python train.py --model="self-supervised image encoder" --train_examples=45211 --qk_norm=false --moe="expert_choice" --shared_expert=false --patch_size=[2, 2] --projector_out=1024 --projector_hidden_layers=2 --beta1=0.9 --beta2=0.99 --l1_shrink=0.01 --batch_size=256 --lr_schedule="cosine" --warmup_steps=420 --weight_decay=0.0
Rows from block 7 of a small self-supervised image encoder, named by matrix and row number. Rows with one number within an expert belong to one neuron, the router's apart. Each number is 500 + 40 x the weight over its row's rms, rounded and kept within 0 to 999. All counts start at 0. Numbers have three digits each.
After each expert's rows are labels from the 100 images, of 14848, where the router gives the expert most weight on average: "top examples" is what is common among them. Only what is clearly more common there than usual is listed. The data: larger renderings of crowded toy scenes.
# router: router (model.blocks.7.mlp.router.weight, 8x128), inputs 64-127
# gate: expert gate (model.blocks.7.mlp.gate, 8x32x128), inputs 64-127
# up: expert up (model.blocks.7.mlp.up, 8x32x128), inputs 64-127
# down: expert down (model.blocks.7.mlp.down, 8x128x32, transposed), outputs 64-127

# expert 5
router.5:502476521463533503445517436506413526558544486507390489466523467512535444500490523415515534486538519550521504517542539457483557522496509461482496585455455478520465419514445539496591528485515490
gate.0:435502495605547473519483415445485485536498524514472488487436482562506482526492503510524491501506501547372487468458499555452448584504520497532515542496474547529504690474484546508434522504495525
up.0:498505439601389488557481497490499541520500487514488471423484505558473523496458493501499507517467497486500538519500533503506469491493528501501500489538552465446511503542445490449433502494524616
down.0:471483391581452501512457517494529522439500493552566496505506574501482490493496517516624521463503513593529496498505497462483517480489448540496505579487532597462494521584506502523462475619457529
gate.1:394500465468411544469517500496566559514513500508500499539483509495500492449442516525490522506485499493492497593548545551494513515476408503513491505358450505501500485505498500500561615499497489
up.1:439462509504454634466500500553570553523539453504470422471471502501516505550497477498486499505500503488510499520532506500511560477443475501512464500418496438497500454498498487498529543500477497
down.1:582478544503572471502506386516397479487409517495485481498549483512621500502528557493523493482500591501503523488492516439490473487409500511508425546552492524493513531491466498521467531571541507
gate.2:482497506505426532605597511367522502557500507441499507530499521551459525493461484444479420518563493532501462504533508498593501518504396491547555483558490495513576470502503418497500464486521502
up.2:600520488514375483562575506501510571508564417425500501497500474506506562490463457500474574499507521526554465516594498498503503546576445481569498524526511451499511455545498432480531508439488495
down.2:500506562502506433553546574535464484460520443484492508505534499583519502410516447527454507500495483535504496464455488424446486507532531520501513501502465519490490492502525508502416637546500502
gate.3:496500515495486531533528483492496549486584444504454516531482635512503526534504403511516544418524572511506456545483505437501476529525472495500490559492504476487490460551450440570520534488428572
up.3:499500524498508499455474435543476556580486507505522500442509313511493490497510454502587528552490498550570491529605466500505503500445475484505499521512542486500481482502486499490503500470499504
down.3:468507483478573571575481556449532507486495490499498542449527500508511518499500501373500526536499504360499560462404520541516501481502501515459447532500553442500453483490502555513541538491503519
gate.4:487499467503460485475507442529406581507569516491505505472514414495500398488500524585463458501419474500450477555521554469506506516499483456541528540441402516500505491502493498439501482520481480
up.4:507499518565462499507506524515460499500490500520393325501503499500508475498409500420500440530520486498434521498553579504536576534522500505548497502416408445474520496502477501471544499509506497
down.4:504507477495596488452508509495502505478367485501464487476512406441557542534500494433510501500518506479482546503510512529501500470589596542489501502500558462524482520488510481401517497571467482
gate.5:544475498456505500548575495540500498454480629485533498502529488508559464491478549483488401497482533494517500524538502499521507499503500505502547490498520437536559501462524501484563500550617473
up.5:487521537455520513499464465546441584501490510498500496498490432482486477408524499479533489501480512516498539509604400500500487464460505510458492581472533504517558483500499570490570562512493459
down.5:496446520506461506446494386544466516561540500475529503522490510528524405489488420500584538487425524487565432592446518476474485510528388484481434503492399510526487447487496458499491499539501500
gate.6:585437518513451449528533493472461471494474524501400499504500500504483483453500529442446439474522348498495605498519492502500495403476513549573597508496499469507510500507530500471511516463499483
up.6:530572515533490522567497605440505508495541497575495411519530570521516527495416434470498499487537546501439500509467507500495536487616600609492468476559506451429538419504488483503487519492554502
down.6:522518495511482529500480491571485511545609585497599449516506485396397500475500580476405509475471477508484467501548472464501538498499459497586495548456494503512501474478507492499564516501531498
gate.7:516496543497504521496467466497483359483478515512516493506516500499563470491491511504521510487520488543510504469524434519475542562564564510465512444500414512413499479504502561540534512537498433
up.7:570500510497496523466482524509498487465463535432495454541520537510500472507599533499492469487499496513501528488512504501493564473501524533501514485495451553440491517447501501465536492617511454
down.7:495499527464477505510501502503502440510549498565413453485511458504513463507580474531532457483471500464506509504491452516503490430581615522615498450480479543506544500512505629494442499500469498
top examples: count: six; its colour: yellow

# expert 2
router.2:491481438454451466503529480518575507470482488483559525514464492434520488495528491537471485504424487434505552527503494443573473448537509488481574479569569546532562524486570523482517466514441493
gate.0:502503504439477483385494466499499485519550490492487560493525494504507495523498492496498544500401500505588500539529507442529452493477502432482500479481470497527497389501488512388463501492507544
up.0:545519505402500428471446384532571500501469455500499567397501484469489459500517569523494524493420500513552501531559482482507398491503505443463497448500525508494534487534471528474420503477500520
down.0:508500516440494530501520480486474493527480487499515533610608570502556517397499499502437498474517514423516503519488542486483494512576510495481487496501413509632481498548466498460497452526504476
gate.1:494444499479494507477499522446515559468541511602509494582487519514423399497500473467546498477547516508477480497486556501534610615515475474451498536517435449595521497500560489499507506534497547
up.1:574504505523477482595480482464501508533517435502462504453409457497506569499489525579495501512495508493475506486522499493480523530564609502507508468498542561485476533569436498540499520492510446
down.1:502466476472531465430477483553426500492524512550487397486504500357496489514506519495499448556528469427501522478506592485490574508487493531511485576524492526514464496523504530439494554511510501
gate.2:509469438502503559519649516521454572506497571443495499535510501476483480498496527496493517502492503489484528546559505500498433464532512562502556581501502551507558487469550496470508500525501503
up.2:487540493470547451476427512488502447505571430544551486483502455536501503484454443523499555397500492503541458410505453563493542516499464485477497461512474434495517503501410497520498585479488511
down.2:507514493524472517500524503505577511532507573477536512464484592477540504498502447519458498501502473576496449549588513515532349485514495551522501526544500475492497445502453474410497461465526494
gate.3:491505477488455440490515503503513505507546424450527545485415499488500595518559497520489473515503526449644497501462491424497443478496485493493556484557582527459441585601533488532503476516451480
up.3:469499502358532493452518496602486526505591474499503547490503454380493494517541501491492495513489506492600496504515498441448479498500486440486498504545552489518468480499514457527608499501500448
down.3:501562591499485434552468525439559522516411501508428496478498499511612552504500457513548517476540491501550489444499629490459452508534533487502530486492473516442480558519464538518488501500495447
gate.4:486498507456595528485501499501502504588579498537501517452485341483498494492508508534509544543496499444489414540516511446496500497511497411497518562489508557513422505556511499419585512513508502
up.4:559551517510511503388473448529574497572488487495543496447526450503498481499501481525487551499438499508542497551504491500511480425486477496548514506423495393489464475499514508502525555502500477
down.4:509539460490550544516551501509536514457507501527500527514493516544569530482491596508496500502534557380505415490476514540488502501520536553502464405590499571423516455489497418504486497494539463
gate.5:500454507495497454421459530470499539495537497569508498496431497480523480524544478494509490564527503503518515472501532446577618496505511490499535475537505501470508468504511505526531496412511449
up.5:503432519476499491482543516515509543465546507506496593467459501433520405521530487509502484514474511435521493537500512485568498488516502459472502515586502591505498502497513495491522496500496515
down.5:490484631487470462454475539470530426515442427536536504481485498604560520502505498531504424482501505541539488498566496500500501554467466493501502482500477491503403505519498468415519485500498544
gate.6:553503509501462490543425443476455496482500462495513468501469511564372534512501532546500588419467517621521479508485419500475426470507457496494532483507517502486578518541498500545464505441496516
up.6:505514456529490448485480454536584405500510495508483620480500479522503501495574591515511568495511509607544466480485480516407432487464528516377446501471505517549480492501475548512467477499502500
down.6:501502392522473555436477553542601547507382496461545500491502541478491474510535534509462502564440489473495507541536502501546541504450504451412524494456456459535498465468498504496528489516497393
gate.7:443493505458506464502513509481489500505500471496561602536497501494511508602495484435515504457501502490541440546503494477504468510496432490438499528504444492540502501435562541458480488550476508
up.7:460512505505515463508458530464511496504417572445553519623536517523531537510514500516468501493493560502527486463486573610546487455447488478430570517537461502494453618451509500493503478500572455
down.7:500549500512499640494556491488507460516522471481497498444499511506440430499576494498483543538480483557509499497440424610535514560522496567534435570437526497519498539494490500502494502455513503
top examples: count: six

# expert 7
router.7:445490497497536478506520511560455547498530468434529464521545533483446487586498495532489500471528485456535525493545461496442513520494435560548516497442510487462463536495543567518467470558462533
gate.0:466592510484460462506483504533425441512476589402500557485523506501553568521606493514446407490480493425518522500534555503573487525407422479459507507505496484501388526538483499447497429519503499
up.0:499579589498497482514487536502488484477524650501545513489569535490536514589500488501505414499486590500486533522499525504520500483455499458459514516572510457495426504507487496463459445524522483
down.0:500557461514534462503552465549481497540489469471483454510494499494503569542503500567501501503536409497514494432587453462491549633569502503537532500462516439446518521501495544545479482566509554
gate.1:513499492478502520494534542505501500487468508491510535532542503477499481519506457522408484500419491451504558470549490494602494518446471470472543513496510501512503504502573489525471468500462376
up.1:549515429497491480500449482555559476501500513531508457486503496500419487464553534571520575480452477501442497538484465547445512502501504483509494403375524483481497463505464499501489491493502564
down.1:539502444494473573501538500481527496470520478500574500495453499512505500499503462523511499513459500445503501502494490496565488469504569641568464359660495506500483501501563465476499515495549517
gate.2:516499447543492508502518495494574501471417503534490490498481540544401465473501502499500566466465511540500461515512470558424510613476500500498575505393497482507546503500509526521515529500499449
up.2:460459535357532497485492484498503498554506497499508538525540491487544503513498514500457456515503539468520564516489474466500502393445500581488492497517517523511464501501481495496544469501500492
down.2:493489418499450502497555540568524508476475504521524502519525539475500532497489474534492485490413503440453498511500516461535498537400453498483492448440504414501508464514589502525498550563466486
gate.3:481484467500512496529499500495495591500419501498479484523503586497434549491516515482467485502525498388514571554578516476500461457493498499511540524448547513512534514511440541500514526490563472
up.3:532514538591467526399499476474512508507462511561437458383493443545497454486499486512434487519415530589553508519456507568521563497477498503525489510495500499442435568488467549522479470495504536
down.3:424468500486472561471484501484436513524536574496437494510498507483597506516499513452428533523566516427470529546476491504479499494473431574463513505533532477583488514498462545503563484538538586
gate.4:538616506480501478505537500469517500526530591537495521528514526540494541476511495434503422523494536500519496502500479515500486472533510500491513500554514488476475445478492422484412518432622524
up.4:506505473494518451504512481548500506517547531481501498522490514484497495561525497502484435543578486505525545485485502610522503508559496427487506487521460467429404463506441473485474501502499502
down.4:503610515489495474527381444498498482516496527544442506471487501501490454521498544498456537506526520503517486546521465558444555478489511442506616498494507524522548495501414509501522406405554487
gate.5:505497504452543489518506525499500520422536505494501584522549506476499530479532492499476504498508523479510507499467508444499499432510500508448453503460502520483445431500576516465521505547488440
up.5:500487479504493454500497482525533517493428433543497499505386459503522477438521505444502502531508494472514551525479448472511500453466578559523459478490504519464493488500530525500483489492492539
down.5:565528504514450507473540552457520599480514498492448549426501502485598511487498483582487501502515538520509502500512539448506507503480518520501446494585439525500486459551502391479503460544567611
gate.6:448461473490532434499501601495531568563538548495495444499477485511537493510502552493475494524538499463521554506453508502500534400440508572558547517493546557467511526493504539522472498421503486
up.6:507503499529442501492491496498499491442475500626463585469483489474493551488499466502516444498466518478461470499512523462566474522499591514461466473556511466500489466500520482386501504501501569
down.6:515528501508440510508527491502471529511500565425356464510569478548536496525463544497487480484538500519517449528539527485496528450529547499570517521416498535507504514399426577436499464502535490
gate.7:502487451460488454474475517500511640500573502465500503463495498480506459490458522494515504467519500512501486557444522457453528503531463549500508493418482438501478501500507551496523493499497484
up.7:559548496538497545545524534519490470480500506526500493421540479499475601439617436508505543488490514491473501484543431503500423482489519464462457473534530518513567409501493431474483563492507503
down.7:477518445499467497477512469499531544500494568475497484513559503558439489510561555522487501516483513500508557600523543531439471524501504525507504545485508499499454501466409479492534488593547430
top examples: count: two

# expert 4
router.4:539586530575453542479466511513558428461492505519501504451510511536489522486504447534509463517497516502437485487446509577575482521462504457451457464537515464461499537547457361491458419445543522
gate.0:493502442544448500503491503559519503488589448547503476499441461348498516527456494516458517459504508495457479522522490496509482503635477497492498476453517486494479534509507498520516552493467457
up.0:528554649488464515493530516491501454506498518495498451510602508591496469547485519489433462515572486545505459486510432615479507498462499512628499519528411532487523501476474599500469502520507445
down.0:491501511510498487539504421534472500508445421490600536452601506499496597502486515544511502449523490499493499463526504510456458538504477524491503501499626462520498455538497471524477435564503535
gate.1:501489498500472501497499486478500516486498588534484520562437530502507493474521397492503520506502494578486487399477559498501498520562519502541483560534509541526518516441493481447528447526507514
up.1:689506500464475471453486533535548488469516459501508466423538460500510528542495466498463563519476506515514538508433486402460483381445515520488446461503501445516497404505528503486501515444473480
down.1:394509519562489505493491494500580498538471494500495543497507500504540559543416447508502478401512472518528497480350510546530461402503561510474503493548486486459493519549412553498524504496540518
gate.2:474474499483497509506569499479499578509534507512518498510594467513482496505429521497476516568526565546507477550488528457497539514492497491513569496544500495575526500414554482500562401501516457
up.2:501448448497512482560538498466500510529584555496466536499495504463499516479501574415495513502566508495500499487509530435497572518529500481437540495483443559546514511489494492501497455556509494
down.2:504475501528525529576517507499505502497505495499426491507448508563469559494504530527513505450500508498517492428488476492498504585566469475551486492452542474486527512678492538549459557499481550
gate.3:476476501519598524488487539500470490473473504570501509470478513493475497511463490487502564500503561503468486465492500492414478503507531481500504499458446600494523556498580602568521545549422474
up.3:502506412511472447526536497437492504502555531546476512546493500401540483503482505488492526546509500495479564525499516513513500486527594509510511443641522507498485360485457454496506530422565495
down.3:476494588454498473450553567526503408504550498494492528492530550435548498592465435515501443481503442500461495442473469534508446549511496509534490440476401598525498504501520560444572443490530498
gate.4:466516481521470519429465410527512492546472488503496507507515509519520484458443505493529503406512513551500501500473522515503597503527501469489484493494543480508500612490426530480573451537544500
up.4:463557484532507534504498461562500443528430499500500526526521512471536467517477564497466566426510459493514500502502509530474520509526455490498556508368495474454502593486454535490526492596497413
down.4:488500538493422506497516456613469418471491464501487495499557509544515497534515440536477461482468496509567519427459475504488480508463435514524475435513479497485513504567530520503474537518445501
gate.5:562504504442475472505544606477550475496455481518492447478514447571492487500508457502429435564521500524542528454420497500529566497484496440546544463452451477476518481489510497506458483462500497
up.5:637529466440463459475514528503554508498495500515514496498491464499500476497514488519501417503510493531495518505448503529529553468486500499475498462532508479481500403501530381501498461473498535
down.5:474425501500490471500492487506500526511519472521486498504502513654498622453477500484521531492519554522582412593465473524512502494542434496500505488490500499508551447504490502531543387564501485
gate.6:500496476516468589509528516490506508481555499504547587503520495540501495457543494501489467514493501572510501513481531492611500528451496476530492484536545441520512428571506356489470491456560503
up.6:445505367524504589512501498576516610505497517426500483497572496457477522477499490501493494486545521514523603493512516498464448504507434585502490535543630500512458508501511464469496500590502545
down.6:523512509437573441520500441469448499521506531510485568594488494503499478534516515501512594522496536499505486569492535515514470448525557489521589497500556476490505442498376496523500480431525459
gate.7:524431498447473496478530494505566550483506541488497480498560490510499500544503491500453481540496540379540519499521466479497495549380495532489407509499488498501498465473514492488489459510433533
up.7:554481455536496509538542519387536512513491499557452480506502508530460482464471538488501560476471594592460499492472410515463499434500557565542530515454488513507510557472497519457495497529565523
down.7:543513489512526457524547577481511504483468425493425470489515530555602525513522483499399402504494530542512476494506480531508499491448505518494446536527498509453483512462440500500499506475516489
top examples: count: two

# expert 6
router.6:524514546548521534535478560487500535473455498525517453536487519597457499431447566489578502470488534583482404490510502573459518483482514541513454492455437516480547560463516509481430534526539511
gate.0:498587496522494506509504505572502551464502475420514474450467468479516595500573523562487535455522502500523548519506450493533487450542483541519518400501575497428501452527455437472500497502500525
up.0:495433500558519510502374503501513563491451445501510445498501497556408501445486517510610502498502555590536465499500527509477466523475481487489530459440491472505565545578495544505476505568491503
down.0:485505515493580464453509492402492496604453478520548535505498487528541456536522479498492533494584514543503529585481481516504468483509502439492516501514498467500503480530520500510577545380498487
gate.1:502466462565523450476429488534513538508541445595500526497453475489503475473481477480522583427554552510502496565479466489536421518573524538451474454452504484537508532532525565524555541492427499
up.1:550503537490456518559541552513487502501480500373539502484543489500461620530575484501457471544468466488520469444539501462489501492486464500523501548529500479510498502515497426468416500511562531
down.1:585493472514563495505446520455501531490470507572546468499433481527463506573502479505561504526501506465470494495511461523495472445440503477521520501532511496447511463501476486495542568347533494
gate.2:450445471471625501477500510461455506529505432555500553529492476473513496462484541458519551496524422459474501434580490496390520551540502531456519419474499511511507465455476501512591514560486406
up.2:519500437517481426493524508451496592598490498517497494505506511503498532484467568492478515476513489460570500484506400510424487492495519513456574516521493512503511456420441498511488532473546493
down.2:511494494480487504507504506502500497499500504454481471501486566545499480510523550471505516503476501513506369615500462501506514495525432466490485527443493524527511503355404473507501494464501571
gate.3:413498526527450549521482489486512446459560506460554514506502524516449500527498477509528494616438524539567585462556459531532494627457499513500464510541520569494487559512508498512503477486504458
up.3:508472507480538562460510483511482485495502534598480564515582469527505501507427499378501494505475551496467499467505506439505530488496573510484468508527461525536477512472533502398695516512492461
down.3:511510438400582436498502555534523500480467525505512489529462470458497583455604486535474503494462499494527570503493498538502521427477605523525523488430499563483490477497503446500448515466497497
gate.4:527583527406548395489472494508522486512449506495526549498490495507494495512584555544512566516483440491490497483502500514471504521422495450512571475486479567455458517503547589551467492488456453
up.4:416439496488500519502511498500474561534528476519496588495427496480522533487496492505516503510506500506462523450552508476548460473574511497396447495536545506547522398471479481488524473500577540
down.4:493512558557458482546493497499534483567565515538503494515507502503482455403500503492411543509548497487541531516587481515498518506497486446539510507476498514440445516481486533541505472429507488
gate.5:523478510520508529503523506501510581493498497509511477448520497500495473499411420543459517488467510515535588492500465496497337411518511498506498432496585500501557504477599561504500500502473504
up.5:497502492478508490492453480502485423470519554510527553520503511486509397610528495492491448508490566551581533424494539549493504500468508475446514486485515525489567503416543589518524508510556418
down.5:502555521606469520501538437557536499499500449459491498496530553511495514498554503595490490548526495496498501518548508467473493500437438533502360564461495415514532540518502552447494485493484510
gate.6:493525433539540561434501537594496528514545460507505501468497463503499478467473513532483452491479447486471471497503546472498517524499505502520489481458485523517468581590542508527502460566366448
up.6:468508508459545512479486449481489564493547579599436521552499499496500391503507530449483507504498501478429504578511513522500542477507506499501555510400454499503486473452460534499558517518537500
down.6:457419529524466585488574502480490492501599447484516550500522425500433392511433497478499484457487474547488543501487513503524497562401498499494456499494460530487487470385558500516531489532510498
gate.7:581504409494547409488481497458543485376483498542494486501497500459456500503542500500501483507542491477495473428553517505513517483438508471489520477477525476487523497472564483525504491480531356
up.7:583497499467526484553552497470503483467406550502534448604503516512474461499497646482506508491468468500498450525504455517415517470496460501514541465466490508501590491472530551526488521493457432
down.7:512500498512505530543500524520509506494501488450436444490503513501521503501541444458503512496508492527498500593549468462539483485555488521472424474487468470509523594508504576499484577502490502
top examples: light from behind the camera; count: two

# expert 0
router.0:516589447550451520527506439485500477499521492423531515493507523520487537506536466523514486500502520484503512485530472537512428535560482506541473503517519509435451493534440413487444526507510542
gate.0:539466493419488484502599523522416503502574496459505572502534499409500529503552500499502481524512448500536503490502507489530487493558502497502509525634469544459421439499498500496423538516505444
up.0:575500477521501500522491498479490521500518549500519534418498481496429509455504501542533475534521500516492520511497500460482430501505512514495505495542518548431474504541500461522474560499529514
down.0:495501476517480462462517522560462496493551419479487498459502491538518493465513393511509526493455434504435544437495563488504416535497411583505464392522457521521455465503565421422504494498546507
gate.1:652500528525431488517495502590508462500447493498516535488473500500511516456493503522496507382496427527504521469489527515509522472561574493586489475521492511491582466510545486500498499537478431
up.1:474491500491496491541513503487495492500489426493520503452492433505470542508378473499448496510477494475408495459539533471490451502502534520518467516499440479530542472514507479494508489460503503
down.1:411567424468507428444495500524497543508450512501489503480491525407548549503490501570437498451524481485540499501490565435442455498501465499466528479488495496556479502494517457532499512576494445
gate.2:526491510489489486502416495459531511526470450499491482464474488477507508502522464517490578520498500544494498513523440497513501478598512467497519439570520510500510423520476482509585503436502512
up.2:495441481387475504500501476502500493500619497504462576560480489472553548479488504452489541518524511502495502515519492374514503492593520452471467493568502497525521466477502465493554457482476501
down.2:464509495499456482469476499498505452502500504494512514502477419539499576504499538499518540491565507510504398563473545430526543592547500489469470485501510481489500497512425474524575435498517579
gate.3:522464541421528521549505501496513512482501507495469501519574504513491468495482496460479512497470507569522500465477453490501486429388484509484490512517478504525553449492559515458490469530490565
up.3:489507499478499537459506512504537460533502531492538442506575542498476498538536495534479489535474492446517522456473532497496581486404476503521452548464497496480381564512510548490493492490462430
down.3:536521496443601501517519531502501576621497464536467500499521557505488555496521512494445494492464499503504499500491557532506513424502497510519496509493499465507472466514550493492473507384546498
gate.4:496661504538500519481505508511579433500474503482516465463532529572477508495528494616504485537495505471501489433464549613502477499478480514558486508474507456477410558502498412480453504411546492
up.4:493633506534500548489510466509528456499487506465485495492518519587493550523511491501490410507485503503520504442503483556500449509448440531531489519498501499492466583500506368525353507502548495
down.4:485473520490481476435504452480399500570467492543497536510334477475528498500512499500581510500552500433499499512513499501533537548467521470401552469504518491553499453500498525519646493544503500
gate.5:413506462583415466475510595477579540503470480497514508459434497393587518481488481530493458483514494487470537469517514490516545469520498564492491450502511490476474524514452491503489524486461509
up.5:425522511534426434458417539490579536506485365525505480459487473476533516485509451526568474464513506499492497482492503516512597499542496505488502471519497448489492495505500455513461520381503447
down.5:541468509441506484548497518493614525444493562439483516494592464500506503511559478608500496530487517501546387533508492502418543471465520494515406505495491588489479516511559517500486501489489497
gate.6:529396489492555580588525471585495531536457505466499452595507472498512488501515526444482541446613485460631516536576434571509478528461502551531558507497521489469540564487496428532530524499504493
up.6:478491505518470511482452492418553440518486500500502459460475498501496501514503455549491507411554456461510495500486500517609500474501498366470444417555602406528430516560472502472503443424494514
down.6:460531496505501545510524523499446510513522520472513464472543484508410489496500589389502560526444501499510510576502502435482543459548510500502502520487507540609494558515555573493525424556441397
gate.7:510541561486545499498560511445483511481484449492496476501549500557538428548489540505489500568509519506500485503503485555507517500431492520471498486454403466556535519498499514496540479465608531
up.7:524497504501498506515502518491508509439401495532524514488578519540435500496495541538504612500447563552495379497492518527421500501494468586495488483424473500503488509509537524506433504534517514
down.7:513555485554552452590502539572447490493481488459499499500526507489473499499494491569487497485461495426527521490485605596500502512503536505502497476506502565516473556496554509500485499600482428
top examples: count: two

# expert 1
router.1:460477501471499469524522539481489477469427482554534511576442534460528450541451507465482534515424513489496488502446485500488495480464557466479562451480457551534513531441557545517495495504450479
gate.0:541504499486472450495500503597505448445442443495505539493444499526558572471498473531553500522503498588500500501440503485522490457500497498488500470618501586499524528549499496496500509496483476
up.0:497502428461487490499516463512498473508491500486501504502512509477570472515494505511500503502508499446585609507504440435504499465489504499501558518458575521481528512502488537502494494501500432
down.0:477524541529502490521504505448477543537490489502479460549540599608500505484519424440524500525503559501438526499525506481523481511465501445505479492538498456508440405539522531367493418537438479
gate.1:491496444479546455384488434557512446529529532490440544435498429481609492441526558536543502552490533450504476523446530417470486498558558504499512522507491608499420598485500485462502465557492530
up.1:453500495496458551504503643500502500426526466431598501561519549509539546516449451513499497527467540494507607501441482500583507418453513493481480436501579474481499445508537499501503494527478446
down.1:488563485513557426552496500501500501499499477509407505485443406581504604567500500485534509516588478506473496515433520549507484480513511518455456500501454491487484538500440520491444485500523576
gate.2:530506456498478498506576453417560519502488500512474419518520521506484499576449522500405500527492499461444479576572416583569510554463499491572583518468510463481509525498536500509520491431500494
up.2:519504572483504426491499500567513442520489472511491518526454589501507406584468478509499515484500466501472483484509465578501496499511560486495514477446445500424438525499538505572475535461452490
down.2:545495498502460569598575521539481472451560506530501496502500502485560498543457574448494489417461495504484503507550459474495524494509492538540494462500500508504470463500411467499531483490550474
gate.3:440533625450429558570458504538474539499497441464580437493589545584471510559422489513484476497439534477483540517589434528559447499398440553546530481459509513503519517568499538529445493485490499
up.3:621520473558443495537502597440576515485501476527538493515495533497517474521505467502517533490512497598589476515502505518530502442474514413503496377473531423497507448563519502511465548473504452
down.3:515497569500500505497516428584509433498532548422491506402536447505498482464513506579480508517593556517508445502531492437577477467499502520501481471518499498497471538545495479494522537489512573
gate.4:557506517492500477538499486439530460497461498500498589502495505508510586500509509509600481458466488493499368497472494499522498454500513475473500500530492499515493480521496515481455499484498463
up.4:382537548559500523486510500521469533511468531406535488500477498546482506535455506577532492531484498499459486564500593499491497583500441475573495534456513484436527560463513499481506455552501420
down.4:506523581496500520483467504486555485575514517461510487397517501578499499529544563596468511578403498473521506509505560513502485490508459489499412484500498529489503577566501465482421498392523505
gate.5:492499517470426529545506585461497501435494501495568440538494551522503504530486468493519460470495554497457549436478489517518496470469427435541507444499606489516549474447560500510464524473500493
up.5:452479506458551500469508421572470499560501499500501526493499481488494522490495514515500571497581415487488390571539502478467490529515503558527490571498456518501476595516467497519521472524464529
down.5:485465419507506537500497671458543487394518539501527498541523600478469503470487508497506498493474518421499515467428501546524512500542452408495500472491545498526555504419432479501483501471535471
gate.6:494463454491505488480440497468538507504576526511502525510441528455534497499507455488469525496500497504574535445483496440387526521546552509497559495542495508485424583492487500546491523500526495
up.6:511502505487501501447428519501524510484491500526543509484500499507489502466442497497378512498461553510544528543494487479468528346493500576562483436507537517426496497601513501500443487504483504
down.6:566513521545535485506463506502594477530471440488516447502517609505403435499477535502502500535493445572512496485522472571537484459522483523555480468500479501488500522507493540514491496400574504
gate.7:499514532476515547487529466613489548582545500492518484479506431514494500505443484507450512482486538550502511548640493501500483470500540504537441617501488547448499469555501500553494502438500493
up.7:502501470510493486479514493451519482432506508497497537496509448510521438518553566519477457509501501512421486404535494543501502566504500487453547424485506500544494504468500497470508495550505392
down.7:500568501524533551550483477550506490491503653487465545510512499555466514419582601504395502522500515495531494479416507504473474499483493536558535509500502443520497500490433484511505543485568540
top examples: count: six; light from behind the scene; blue object